Rows from block 5 of a small class-conditioned image flow-matching model, named by matrix and row number. Rows with one number belong to one channel. Each number is 200 + 20 x the weight over its row's rms, rounded and kept within 0 to 999. All counts start at 0.
After each channel's rows are labels from the 100 images, of 14848 (inputs lightly noised), where the channel reaches its highest value: "top examples" is what is common among them. Only what is clearly more common there than usual is listed. The data: rendered scenes of toy objects such as cars, trees, mugs and chairs.
# convs0: first 3x3 conv (model.mid.2.convs.0.weight, 192x192x3x3, each kernel summed), inputs 64-127
# convs1: second 3x3 conv (model.mid.2.convs.1.weight, 192x192x3x3, transposed, each kernel summed), outputs 64-127

convs0.89,174,183,213,209,233,228,218,223,246,235,157,179,181,213,179,205,215,224,189,206,197,178,251,221,241,211,236,202,219,178,216,197,184,185,207,175,177,205,193,182,191,198,179,209,199,208,187,215,168,174,220,187,208,190,180,194,204,199,171,238,212,194,189,196
convs1.89,220,188,215,196,185,174,204,191,216,199,227,243,203,162,170,213,192,198,200,231,184,227,173,179,211,186,217,199,193,169,230,186,216,198,183,208,221,240,204,190,201,207,184,182,212,185,190,192,221,224,198,224,215,212,195,211,192,215,239,178,196,240,226,202
top examples: table; arch

convs0.152,205,212,230,229,236,219,222,198,190,197,191,180,199,217,241,200,180,202,213,197,180,179,204,201,199,188,197,197,191,152,213,183,164,198,166,234,204,242,184,203,163,186,217,181,183,168,197,173,193,200,227,179,182,179,205,208,195,207,188,216,183,178,202,201
convs1.152,228,164,218,177,227,178,185,212,216,200,191,206,208,197,181,235,177,169,156,249,210,220,185,206,227,174,180,201,193,196,207,209,220,218,205,195,173,179,203,205,197,174,195,201,175,196,182,203,172,237,192,204,199,162,196,218,243,211,193,188,224,227,193,168
top examples: flower; snowman

convs0.61,166,189,169,156,241,216,214,240,211,195,184,193,169,216,166,218,168,206,183,208,166,213,178,164,185,199,177,185,201,213,212,219,207,213,206,180,217,219,199,224,189,182,189,216,217,220,212,219,218,193,203,164,216,201,195,203,214,213,175,170,203,211,189,199
convs1.61,226,188,201,197,164,219,215,190,204,191,222,219,218,203,227,203,220,195,215,221,231,232,185,215,199,173,185,199,203,197,204,195,207,194,203,207,210,186,209,179,222,179,200,197,185,193,193,206,181,211,203,201,201,221,198,185,216,202,231,227,181,197,204,214
top examples: light from the right

convs0.135,198,190,213,189,170,199,194,167,205,189,183,168,167,196,211,188,178,198,209,239,199,209,203,203,182,158,211,192,199,198,180,164,245,210,206,207,181,200,194,197,229,231,200,221,178,209,186,204,206,202,218,205,195,204,204,202,225,227,190,172,182,144,222,197
convs1.135,217,197,225,189,173,158,204,210,204,197,208,163,197,198,187,188,206,166,206,172,203,194,186,222,193,199,196,217,186,247,179,248,185,227,186,193,189,183,192,236,220,173,187,197,189,200,198,217,214,204,210,206,183,180,197,233,167,170,190,190,171,228,194,215
top examples: light from the right; tree

convs0.66,220,182,228,190,195,201,211,190,186,213,224,189,224,202,205,202,220,221,200,174,184,167,189,237,180,188,200,203,182,213,234,176,169,214,164,188,209,192,210,150,236,188,175,211,211,199,191,186,229,197,189,145,239,202,180,205,202,185,192,193,221,195,221,172
convs1.66,208,242,164,189,228,198,172,204,195,149,189,192,190,186,199,187,218,209,214,219,241,191,193,189,192,220,179,211,178,217,178,219,211,194,214,216,208,207,211,214,178,211,205,240,166,198,206,186,171,208,186,176,222,205,201,168,207,237,234,229,216,194,213,204
top examples: candle; largest object: candle

convs0.68,207,165,235,255,199,197,187,214,216,144,163,171,198,213,228,228,215,196,191,207,201,198,162,224,229,188,199,219,207,182,185,203,209,210,195,238,189,221,220,203,203,226,206,229,198,193,205,201,161,218,207,216,207,209,206,197,171,243,181,171,201,174,231,218
convs1.68,224,172,163,207,215,216,226,204,217,245,211,247,216,222,204,190,183,185,194,204,194,223,197,206,160,195,200,207,201,237,225,227,197,152,221,190,200,159,217,192,140,206,189,174,213,193,190,199,213,230,190,190,205,186,209,216,186,176,208,203,190,184,206,191
top examples: light from behind the scene

convs0.178,196,185,203,203,216,209,229,200,193,197,219,192,229,225,202,235,196,212,190,202,225,215,190,178,187,207,213,201,166,191,209,162,204,196,129,183,189,232,153,206,176,210,177,195,189,180,169,170,199,201,211,204,213,176,204,190,171,209,187,203,202,180,176,185
convs1.178,157,187,253,215,200,234,213,208,197,194,207,182,195,176,198,213,209,231,164,175,205,214,204,219,218,205,215,202,204,204,195,195,190,140,183,151,198,161,218,211,179,222,188,181,192,210,194,207,206,209,205,223,164,200,229,193,180,171,205,178,206,198,201,186
top examples: tree; largest object: tree

convs0.2,179,174,221,193,197,193,202,175,195,211,200,213,205,184,209,201,195,196,196,197,175,210,208,215,186,196,180,206,203,177,231,173,203,196,201,215,207,197,205,181,206,203,189,214,202,190,196,191,213,190,212,212,198,178,209,200,197,188,190,182,204,161,188,177
convs1.2,233,213,189,201,208,187,197,217,201,180,205,183,215,201,220,200,214,161,196,189,201,192,213,211,172,186,200,213,204,224,190,240,158,195,229,230,178,222,165,218,169,176,219,200,200,198,212,228,184,190,208,189,193,220,191,215,165,178,174,225,176,184,202,205
top examples: light from the left

convs0.134,218,225,193,204,167,202,219,167,211,185,210,206,191,172,212,205,204,191,228,194,210,218,204,192,214,206,214,211,185,188,178,205,208,192,227,214,217,220,223,165,201,209,217,209,142,214,187,201,238,209,211,197,223,206,206,221,205,195,185,218,198,221,201,177
convs1.134,188,185,243,206,198,180,193,198,190,187,161,200,195,213,180,179,140,201,165,172,216,180,172,197,169,200,214,191,214,230,217,237,215,235,209,173,206,189,202,213,191,183,210,192,242,219,206,196,162,200,196,239,182,198,176,184,173,220,219,202,191,222,215,196
top examples: light from the right

convs0.32,193,234,212,213,193,184,213,185,195,236,189,233,191,209,200,213,180,204,213,201,181,190,213,222,198,224,195,177,238,183,246,185,186,170,191,183,184,181,202,162,224,189,211,194,196,233,219,168,181,188,221,189,217,182,212,209,224,210,181,195,201,188,219,210
convs1.32,227,173,208,188,161,188,192,217,238,173,194,224,225,238,197,216,180,216,167,209,223,200,188,211,182,184,154,201,172,224,202,217,203,240,200,218,218,192,185,189,179,183,203,144,195,172,206,194,175,183,203,213,210,213,171,192,236,191,196,191,207,239,190,215
top examples: ladder

convs0.11,233,222,215,195,189,243,210,229,216,200,167,212,202,181,186,200,185,212,178,186,172,204,185,175,194,216,180,205,208,202,205,186,230,161,210,198,161,198,206,186,215,193,171,199,214,188,209,204,187,177,198,192,215,190,230,197,204,219,213,164,205,173,228,194
convs1.11,217,171,199,201,197,180,212,200,199,221,241,189,201,217,241,213,183,220,220,195,205,224,200,183,187,193,201,187,188,215,191,222,226,195,164,239,191,197,198,222,172,178,236,194,169,197,215,205,208,198,201,169,221,209,149,178,167,176,214,207,192,206,172,208
top examples: ladder

convs0.10,224,196,164,182,195,177,215,204,204,180,186,217,171,218,210,222,213,227,201,209,208,199,183,218,225,186,214,180,177,222,175,208,192,192,192,184,246,215,210,169,160,195,222,188,212,186,176,253,224,178,193,220,202,190,213,175,199,233,202,205,170,217,185,189
convs1.10,216,185,223,209,218,215,201,202,204,207,213,190,232,195,217,200,172,194,201,219,197,224,199,188,163,187,171,202,220,181,211,211,205,181,182,196,186,185,206,183,251,209,195,206,231,195,203,182,182,224,200,180,188,220,201,216,200,139,176,199,228,218,197,181
top examples: umbrella

convs0.163,206,203,201,229,224,179,186,191,195,163,171,182,203,186,201,214,187,186,185,188,200,140,182,230,192,199,213,208,189,183,179,198,186,200,211,184,161,215,195,185,214,193,209,224,181,143,207,225,205,220,194,204,172,184,194,207,198,182,184,207,189,188,225,197
convs1.163,202,193,186,206,206,215,212,195,185,212,219,214,187,185,189,210,193,184,190,228,165,223,195,200,209,193,170,193,211,178,232,170,203,150,191,221,236,185,205,194,184,182,164,224,206,232,182,184,212,214,187,216,213,210,208,220,184,219,191,179,221,225,193,201
top examples: car

convs0.116,200,178,205,188,170,192,216,191,184,201,205,195,214,205,217,205,219,208,191,178,170,178,189,195,219,192,192,178,178,211,235,183,190,176,180,223,201,180,220,138,199,207,180,206,194,173,177,181,207,193,204,181,207,186,222,200,205,203,222,210,208,181,224,202
convs1.116,181,194,216,189,186,228,173,197,199,190,200,185,216,206,168,202,236,205,191,195,227,200,206,200,160,204,188,196,203,233,192,182,186,176,173,205,184,201,227,212,160,202,212,190,190,206,211,215,198,189,206,205,179,198,177,213,157,193,171,193,212,202,196,198
top examples: candle; largest object: candle

convs0.108,232,198,179,217,192,189,196,187,172,187,194,208,216,164,182,187,212,191,183,196,157,227,198,195,233,172,210,212,197,190,209,219,205,201,186,179,197,196,169,193,184,210,203,176,172,191,207,194,199,183,179,222,189,176,246,179,197,209,211,213,193,213,233,210
convs1.108,227,201,225,191,200,203,183,201,203,194,216,210,238,194,189,241,208,226,203,232,218,214,203,220,165,192,233,203,164,236,215,240,210,218,235,216,176,210,191,202,239,202,190,217,186,202,211,198,208,204,201,221,219,198,194,207,196,192,208,216,174,189,179,186
top examples: light from behind the scene

convs0.153,191,171,200,209,203,185,218,194,192,179,199,212,229,168,241,199,216,216,206,210,211,161,194,209,201,205,203,203,182,193,205,181,215,219,166,210,225,219,121,203,154,199,205,199,193,199,179,199,192,216,212,207,227,193,215,206,186,183,211,225,157,186,212,177
convs1.153,211,210,195,209,203,227,186,231,182,215,226,182,195,192,174,217,252,240,183,178,209,223,190,193,149,199,206,190,193,233,210,183,189,157,228,201,189,188,207,211,186,196,207,239,192,181,214,191,189,212,195,179,217,185,217,183,212,203,192,217,222,176,197,167
top examples: tree; largest object: tree; mushroom

convs0.16,174,211,211,184,166,215,224,159,194,201,187,194,185,203,171,193,219,182,214,210,206,202,187,194,194,191,175,209,198,187,212,221,182,190,209,212,220,191,200,186,217,203,196,187,157,183,194,181,220,194,194,182,212,211,168,183,230,186,185,168,203,172,200,169
convs1.16,193,212,214,208,175,193,209,196,182,213,188,184,205,198,181,206,134,166,173,132,209,187,196,217,179,205,229,203,199,240,217,210,208,181,176,163,209,180,187,227,175,157,197,192,227,214,198,208,151,194,189,229,199,196,209,217,171,221,198,207,175,212,233,205
top examples: light from the right; pine

convs0.144,180,235,169,214,165,207,198,192,152,194,205,174,186,202,203,142,223,183,218,218,209,156,213,204,252,207,220,222,192,203,202,195,172,199,200,224,185,180,223,190,186,198,204,186,159,223,188,209,227,238,193,172,185,220,185,177,179,199,183,213,216,203,216,194
convs1.144,216,185,221,203,217,182,186,213,173,205,203,208,214,223,219,229,194,239,183,206,206,227,184,186,174,187,197,181,220,219,213,211,208,208,206,240,173,195,174,196,234,185,235,201,231,166,218,199,211,217,203,195,184,212,185,205,198,200,233,208,207,220,208,152
top examples: light from the right

convs0.185,186,215,224,210,177,196,223,209,179,213,201,178,196,225,198,218,169,225,233,205,238,190,170,159,207,195,158,201,187,229,232,198,221,185,193,197,226,190,170,198,218,207,225,180,193,222,183,193,191,214,230,209,205,214,200,206,168,231,170,182,207,205,207,213
convs1.185,186,221,185,195,207,197,196,185,188,177,182,173,190,155,225,179,222,184,214,224,154,183,200,192,224,189,218,205,214,183,180,168,192,191,233,184,206,223,217,210,198,188,219,196,173,185,197,213,212,199,218,175,185,209,174,206,208,210,220,194,218,162,199,183
top examples: ladder

convs0.175,197,215,215,183,186,199,236,216,215,226,221,227,214,252,220,164,193,189,179,204,187,167,209,199,215,241,177,208,203,228,218,215,212,159,185,199,228,182,180,180,225,201,216,176,191,202,194,171,165,225,184,193,195,221,244,198,190,215,191,164,199,197,217,162
convs1.175,197,199,183,214,210,145,194,197,192,202,203,181,192,163,232,206,199,206,207,167,202,229,188,199,210,202,223,205,187,168,209,201,185,197,210,220,196,184,200,187,191,198,191,214,193,199,220,186,224,201,189,188,196,200,148,221,191,171,227,196,198,201,208,220
top examples: ladder; largest object: ladder

convs0.180,219,176,198,227,209,191,211,198,213,183,201,210,181,209,203,194,151,223,178,205,227,189,180,213,215,206,227,227,204,205,165,196,186,172,185,232,203,191,221,221,202,226,192,173,202,230,215,239,174,212,194,165,183,176,191,191,215,216,182,206,190,207,227,184
convs1.180,194,197,227,211,172,206,195,225,189,174,219,197,165,189,197,162,171,188,212,174,215,192,180,187,211,194,213,207,201,179,220,179,198,202,197,220,219,183,153,217,216,205,181,235,210,225,220,178,213,207,185,166,195,162,218,194,199,217,195,183,212,202,193,211
top examples: white object; its colour: white; tree; its colour: grey

convs0.142,218,235,221,184,144,198,191,199,165,207,224,246,214,199,235,182,178,205,213,176,227,175,193,201,225,192,191,217,190,210,219,209,171,175,218,195,184,192,192,185,176,218,200,187,215,188,211,177,167,245,203,197,199,188,217,180,232,242,250,189,191,201,196,183
convs1.142,187,207,175,203,235,210,205,205,179,187,205,201,197,195,244,217,261,205,204,193,178,211,185,203,192,184,202,187,173,215,200,203,182,203,197,236,173,220,211,193,183,189,205,178,212,174,209,217,229,223,200,161,164,209,225,228,162,169,188,197,182,185,223,181
top examples: light from the right

convs0.37,188,195,194,187,213,178,210,183,191,201,211,195,204,199,204,166,198,195,222,214,197,190,290,191,198,208,191,191,178,196,153,215,225,197,211,221,222,194,189,195,211,198,205,191,182,190,194,184,169,177,199,207,182,210,190,196,204,198,199,182,194,207,217,196
convs1.37,213,223,213,193,168,220,187,204,218,183,212,193,205,199,176,207,206,224,192,187,212,205,155,196,221,186,224,144,230,176,245,210,185,208,213,216,168,223,212,187,199,222,221,202,221,186,216,211,287,247,194,195,214,184,200,170,191,203,224,216,178,204,208,181
top examples: tree

convs0.124,182,185,253,206,195,209,216,180,195,185,188,182,184,196,225,193,220,204,184,141,188,215,197,200,215,187,207,199,202,207,214,212,202,181,172,219,200,220,224,214,197,224,203,186,203,214,179,177,189,188,188,174,184,173,183,187,196,199,222,168,180,179,193,181
convs1.124,206,200,183,191,197,213,203,215,228,194,226,184,212,178,215,189,240,192,200,261,223,207,200,177,185,198,185,203,192,215,189,196,193,180,192,215,179,209,203,203,164,225,202,174,169,174,203,210,210,227,211,192,186,196,153,223,253,196,211,201,210,200,205,182
top examples: light from the left

convs0.28,187,229,190,178,185,183,223,206,201,207,185,239,218,192,210,212,208,185,198,246,178,145,158,213,176,192,178,255,222,197,203,199,238,193,212,184,181,178,208,169,220,153,208,187,184,215,226,218,189,191,197,180,189,173,194,219,215,197,171,180,194,188,236,184
convs1.28,214,168,174,224,232,174,222,199,187,213,211,219,193,201,191,170,172,165,206,168,195,210,220,185,208,207,165,208,168,205,189,222,193,216,192,191,203,228,193,215,193,175,183,187,161,167,199,186,182,193,218,199,191,187,199,234,191,197,199,205,233,227,210,206
top examples: table; arch; largest object: table; largest object: arch

convs0.49,221,215,231,186,197,198,234,206,193,202,223,236,211,206,233,191,225,187,206,164,189,195,193,207,207,214,164,222,210,209,186,172,179,211,194,177,211,209,195,168,189,183,201,206,188,209,190,204,192,207,167,203,224,172,197,207,189,146,156,202,188,201,204,201
convs1.49,211,186,188,197,179,192,185,207,204,175,184,186,165,158,187,205,193,173,189,213,208,216,186,216,188,196,171,206,191,172,220,218,213,196,189,220,227,216,224,203,190,192,207,203,171,199,232,206,185,166,187,163,165,193,185,162,179,259,199,187,188,217,179,209
top examples: ladder; largest object: ladder

convs0.79,193,179,211,174,197,198,241,185,219,202,202,197,198,164,170,184,190,178,190,200,181,192,177,189,183,186,198,278,226,166,211,180,210,218,196,183,215,190,184,163,198,201,190,185,190,209,206,220,194,189,204,184,214,191,218,162,187,192,192,229,190,196,218,199
convs1.79,204,223,195,216,202,181,199,216,168,220,203,208,207,215,204,220,203,235,209,216,223,239,213,207,204,216,202,160,183,223,205,218,207,182,235,171,172,188,209,199,210,221,237,188,214,197,196,180,197,198,172,191,199,196,215,224,186,211,190,174,199,203,158,166
top examples: tree; largest object: tree

convs0.107,192,182,205,170,187,204,167,208,203,191,191,170,231,230,204,199,218,212,199,201,224,216,203,218,221,224,212,198,177,219,170,187,239,173,252,195,192,226,198,202,185,206,217,199,179,191,182,193,195,185,196,198,211,185,220,201,223,179,204,170,177,176,207,182
convs1.107,222,237,225,184,202,226,189,201,209,212,200,197,218,173,235,186,172,202,145,172,185,202,179,176,219,187,189,215,180,216,211,226,199,213,201,200,219,193,206,185,207,195,195,201,222,211,216,191,182,207,197,200,207,208,176,194,193,216,194,226,177,247,187,205
top examples: count: three

convs0.183,215,161,204,194,203,232,239,231,158,229,200,190,176,232,179,191,178,206,176,181,202,230,205,193,194,167,185,230,218,217,226,221,192,189,168,183,179,194,200,184,208,193,206,210,197,202,179,162,240,180,207,166,187,203,177,206,209,207,178,210,216,199,227,192
convs1.183,202,196,184,207,227,204,185,195,215,228,232,183,218,159,190,212,196,201,209,229,204,214,197,204,198,201,212,210,206,190,198,172,159,188,204,207,186,160,185,215,186,198,202,236,202,219,187,204,133,248,194,188,182,195,220,202,185,207,200,227,224,180,216,188
top examples: candle; largest object: candle

convs0.0,212,218,237,252,192,192,190,216,182,212,188,198,223,209,253,207,210,180,210,230,184,170,208,221,222,234,219,200,205,206,188,172,198,174,204,188,184,154,206,201,193,180,204,162,198,198,201,186,187,201,196,200,221,198,223,174,200,209,235,189,191,207,213,210
convs1.0,194,174,169,189,198,178,190,182,206,181,189,198,204,193,209,208,207,201,166,205,215,203,194,198,188,199,243,221,193,205,207,202,216,218,209,209,224,187,196,176,167,213,192,214,201,199,213,175,171,228,186,169,221,205,184,191,245,220,223,211,177,196,209,172
top examples: ladder; light from behind the scene; largest object: ladder

convs0.106,179,233,200,201,194,179,213,185,218,165,209,195,181,236,240,229,192,206,190,206,215,171,187,213,202,234,194,178,204,200,205,214,192,199,213,213,186,187,219,193,188,190,209,191,201,190,196,214,172,233,207,207,167,180,206,214,198,212,217,207,174,170,201,172
convs1.106,207,174,183,217,199,210,210,215,201,203,257,228,184,222,191,185,141,157,198,218,224,203,185,185,187,202,171,210,168,188,201,183,226,221,180,183,199,168,215,195,174,190,168,226,194,235,173,192,156,194,221,223,172,216,217,205,198,177,197,189,198,226,227,195
top examples: barrel; black object; largest object: barrel; tree

convs0.54,192,175,187,192,186,224,175,174,232,155,181,200,197,196,162,222,201,236,183,214,196,212,198,189,210,175,171,162,164,183,145,213,272,237,198,224,182,245,194,204,174,220,226,192,202,204,199,225,242,187,216,238,200,177,192,226,198,191,171,193,161,193,202,190
convs1.54,223,221,198,199,203,193,175,236,205,188,208,198,188,194,192,194,229,255,185,164,228,186,190,216,190,182,197,184,204,174,229,216,198,199,236,218,172,203,218,205,220,183,191,204,167,196,193,188,209,187,168,191,154,200,197,210,216,201,212,230,231,213,173,218
top examples: umbrella

convs0.87,202,165,181,201,178,229,203,199,196,192,167,218,165,194,208,193,216,220,195,209,212,214,213,160,191,183,185,212,213,180,187,191,153,213,196,198,187,196,188,161,255,203,202,188,187,161,162,186,222,223,222,191,213,198,211,224,156,210,202,188,193,186,217,211
convs1.87,223,213,211,201,194,181,158,214,196,146,162,179,222,187,188,205,212,190,156,185,208,213,203,210,211,184,153,204,162,204,192,210,220,182,207,198,189,201,212,204,143,215,217,226,224,182,224,212,202,201,195,207,208,187,165,187,209,230,187,202,199,188,202,195
top examples: candle

convs0.31,192,227,199,188,168,201,195,199,194,224,203,197,192,201,184,204,208,221,198,179,207,198,186,195,214,178,201,218,173,215,210,181,167,241,195,215,179,218,189,195,213,222,178,178,202,214,190,165,196,202,206,232,221,206,203,217,180,185,196,237,207,183,188,217
convs1.31,210,176,189,182,196,215,198,196,177,205,190,162,226,183,235,203,195,151,172,177,166,198,198,224,173,202,219,199,207,194,194,184,188,183,186,180,187,205,161,238,204,190,222,200,220,219,211,210,187,188,193,208,167,204,172,220,188,195,228,176,197,190,219,193
top examples: ladder

convs0.75,207,188,213,197,194,188,229,174,191,195,189,181,206,212,179,213,194,189,185,235,194,191,208,191,212,212,212,234,171,175,174,197,231,202,201,199,227,188,207,158,190,185,220,209,223,178,202,240,215,205,205,170,163,181,206,215,200,189,197,172,185,193,160,183
convs1.75,196,256,196,192,185,243,176,213,202,176,203,208,223,175,196,184,190,200,196,177,211,216,186,177,190,200,214,207,187,193,205,195,216,195,219,172,147,205,192,222,207,191,177,201,195,209,188,209,203,209,203,234,201,185,178,209,182,183,228,186,193,210,207,193
top examples: barrel; largest object: barrel

convs0.78,228,192,206,207,180,202,202,206,227,162,209,188,201,188,142,205,179,174,194,176,220,212,221,163,170,212,218,200,192,200,186,166,176,191,202,223,190,246,237,218,217,187,220,202,227,207,184,221,214,202,228,206,225,208,167,233,190,190,190,210,199,174,258,206
convs1.78,181,175,203,196,206,204,192,191,162,212,166,174,196,232,213,188,159,214,163,191,196,203,196,192,214,190,208,190,166,201,226,204,195,174,241,197,187,188,198,205,184,239,193,200,148,178,188,211,193,192,206,201,173,211,220,206,182,251,230,202,206,199,165,200
top examples: light from the right; candle; largest object: candle

convs0.62,194,209,211,234,212,149,201,195,245,228,208,208,198,216,218,221,193,198,216,187,201,214,177,214,221,229,229,197,235,211,203,196,214,169,223,188,228,219,197,186,214,171,225,240,231,195,223,224,178,198,207,184,222,212,186,208,192,198,190,177,197,198,210,222
convs1.62,223,182,190,203,182,247,211,200,186,203,180,228,215,236,207,197,204,232,173,210,175,215,188,213,183,191,191,194,147,182,215,214,213,230,234,174,197,190,210,217,150,205,182,204,164,175,180,206,225,198,202,212,207,187,208,215,224,220,180,221,197,198,181,203
top examples: light from the left

convs0.53,186,213,189,181,171,171,186,218,202,176,186,212,184,203,189,216,196,202,184,207,199,165,207,199,211,157,200,200,177,192,201,182,212,202,186,185,188,202,210,212,213,180,201,181,165,213,205,207,161,211,220,207,211,222,185,206,223,204,232,178,199,173,207,204
convs1.53,189,193,248,199,165,203,195,214,208,197,191,202,200,206,210,224,226,184,207,199,223,196,202,209,214,202,237,210,210,205,196,231,203,215,186,199,180,218,206,166,188,193,206,208,187,175,228,221,233,214,230,196,190,165,197,203,218,190,169,192,176,206,187,197
top examples: light from behind the scene

convs0.139,194,170,232,204,196,225,211,191,187,233,179,194,173,210,191,190,198,198,218,203,199,187,200,201,178,190,197,191,197,180,183,182,190,200,210,201,225,199,188,203,199,204,182,227,230,215,193,206,195,178,187,201,187,188,204,185,189,177,168,177,208,189,213,212
convs1.139,225,194,204,198,211,213,202,201,206,172,221,199,201,196,219,216,226,155,189,254,189,233,194,212,171,179,204,197,217,205,203,235,201,205,202,247,201,223,178,210,216,190,203,192,209,180,206,217,215,240,201,173,188,196,194,212,230,179,226,186,203,188,196,171
top examples: light from the left

convs0.5,270,214,193,181,187,217,190,192,190,212,200,200,199,205,232,177,194,265,180,199,184,219,186,199,200,201,204,209,189,261,181,197,174,203,232,218,215,191,195,196,201,194,193,192,253,190,219,195,189,205,214,199,185,243,216,206,207,180,195,232,218,238,201,198
convs1.5,145,182,231,206,192,245,213,188,175,209,190,211,175,198,200,176,178,186,193,189,214,219,203,202,192,209,199,209,218,204,186,176,235,180,214,196,228,168,203,209,214,187,219,219,220,170,185,209,217,216,189,202,196,211,189,207,173,202,229,176,187,204,209,195
top examples: table; airplane; largest object: table

convs0.29,216,205,216,190,208,204,188,182,209,212,228,209,193,217,210,185,230,191,189,201,207,201,215,218,207,193,195,216,175,181,173,203,214,184,183,215,213,209,214,161,188,219,226,190,211,196,182,197,212,190,163,221,189,194,210,202,191,196,187,200,179,209,189,187
convs1.29,204,218,199,204,203,208,192,217,233,162,221,165,219,196,202,183,183,226,197,201,216,188,168,187,181,167,195,168,215,177,211,200,172,224,211,196,167,193,203,209,192,165,200,223,191,191,224,221,202,209,227,153,190,179,190,200,199,179,201,215,197,195,213,207
top examples: count: three; mushroom; largest object: mushroom

convs0.18,207,154,216,185,191,178,219,191,183,191,211,211,208,211,222,202,205,234,208,212,235,209,202,178,185,204,202,195,182,227,206,172,236,213,139,189,202,196,182,188,201,192,200,220,193,215,191,180,199,160,193,212,200,173,197,203,180,226,187,191,185,194,162,182
convs1.18,194,210,189,185,192,201,178,210,194,197,218,205,239,192,209,227,222,195,220,180,186,189,206,209,223,195,192,214,204,227,182,181,179,214,220,179,200,190,212,192,206,179,206,176,196,190,197,204,196,229,195,175,185,186,207,248,229,174,203,237,190,208,209,227
top examples: umbrella

convs0.186,148,215,186,187,206,198,225,188,216,186,190,196,176,185,191,202,203,186,217,216,200,191,187,210,171,204,155,218,200,179,187,197,203,210,181,174,188,170,185,184,227,201,194,191,220,208,203,182,174,213,208,206,166,163,189,192,200,198,214,183,204,169,213,175
convs1.186,204,167,200,184,196,215,199,199,217,208,247,234,187,169,213,176,202,189,216,225,210,191,186,147,235,212,177,218,171,180,198,216,171,205,208,210,216,208,187,202,155,169,169,222,176,209,196,195,179,229,203,223,234,215,189,183,210,203,202,219,198,222,207,210
top examples: light from the left; hammer

convs0.23,195,242,198,214,186,206,209,211,172,210,248,222,192,178,229,179,177,180,177,243,189,176,203,242,202,177,199,238,172,168,204,244,180,208,227,179,188,187,168,203,184,170,197,171,203,182,199,234,193,204,179,177,194,199,207,178,194,175,181,218,165,170,213,182
convs1.23,179,226,197,198,248,173,183,195,225,178,194,166,184,191,233,246,220,202,207,187,202,224,207,181,184,211,185,222,184,215,188,197,211,177,160,240,196,171,192,212,180,199,224,224,220,173,223,205,175,186,223,181,184,192,190,182,222,197,194,212,195,199,204,189
top examples: car

convs0.7,215,208,192,187,180,225,184,146,196,236,230,217,193,200,214,196,190,183,218,260,166,190,204,230,175,210,202,177,184,211,185,217,217,176,221,190,175,193,225,171,187,158,211,208,212,217,202,218,241,190,206,218,189,178,214,207,221,188,161,178,185,202,238,188
convs1.7,193,214,219,205,211,209,192,205,208,189,184,189,255,223,204,213,225,207,206,209,171,239,193,211,179,200,217,212,209,196,200,184,195,206,189,185,200,191,186,202,205,231,188,201,198,200,204,208,189,165,205,179,181,188,192,230,184,203,229,192,205,188,191,169
top examples: barrel; largest object: barrel

convs0.168,179,150,243,230,205,207,252,193,203,202,191,206,185,196,171,195,188,202,196,116,202,212,204,190,192,200,172,179,189,213,192,196,225,222,180,193,218,214,163,186,225,214,216,196,229,193,198,217,204,206,220,198,204,216,211,194,172,177,203,206,187,169,202,193
convs1.168,200,182,147,192,193,195,183,212,228,188,237,199,195,213,211,204,253,195,217,246,188,213,189,209,192,193,219,210,196,184,214,149,203,220,186,214,220,191,205,208,178,195,203,182,187,194,203,201,231,207,181,184,217,192,219,195,239,222,199,197,209,189,188,188
top examples: light from the left; tree; largest object: tree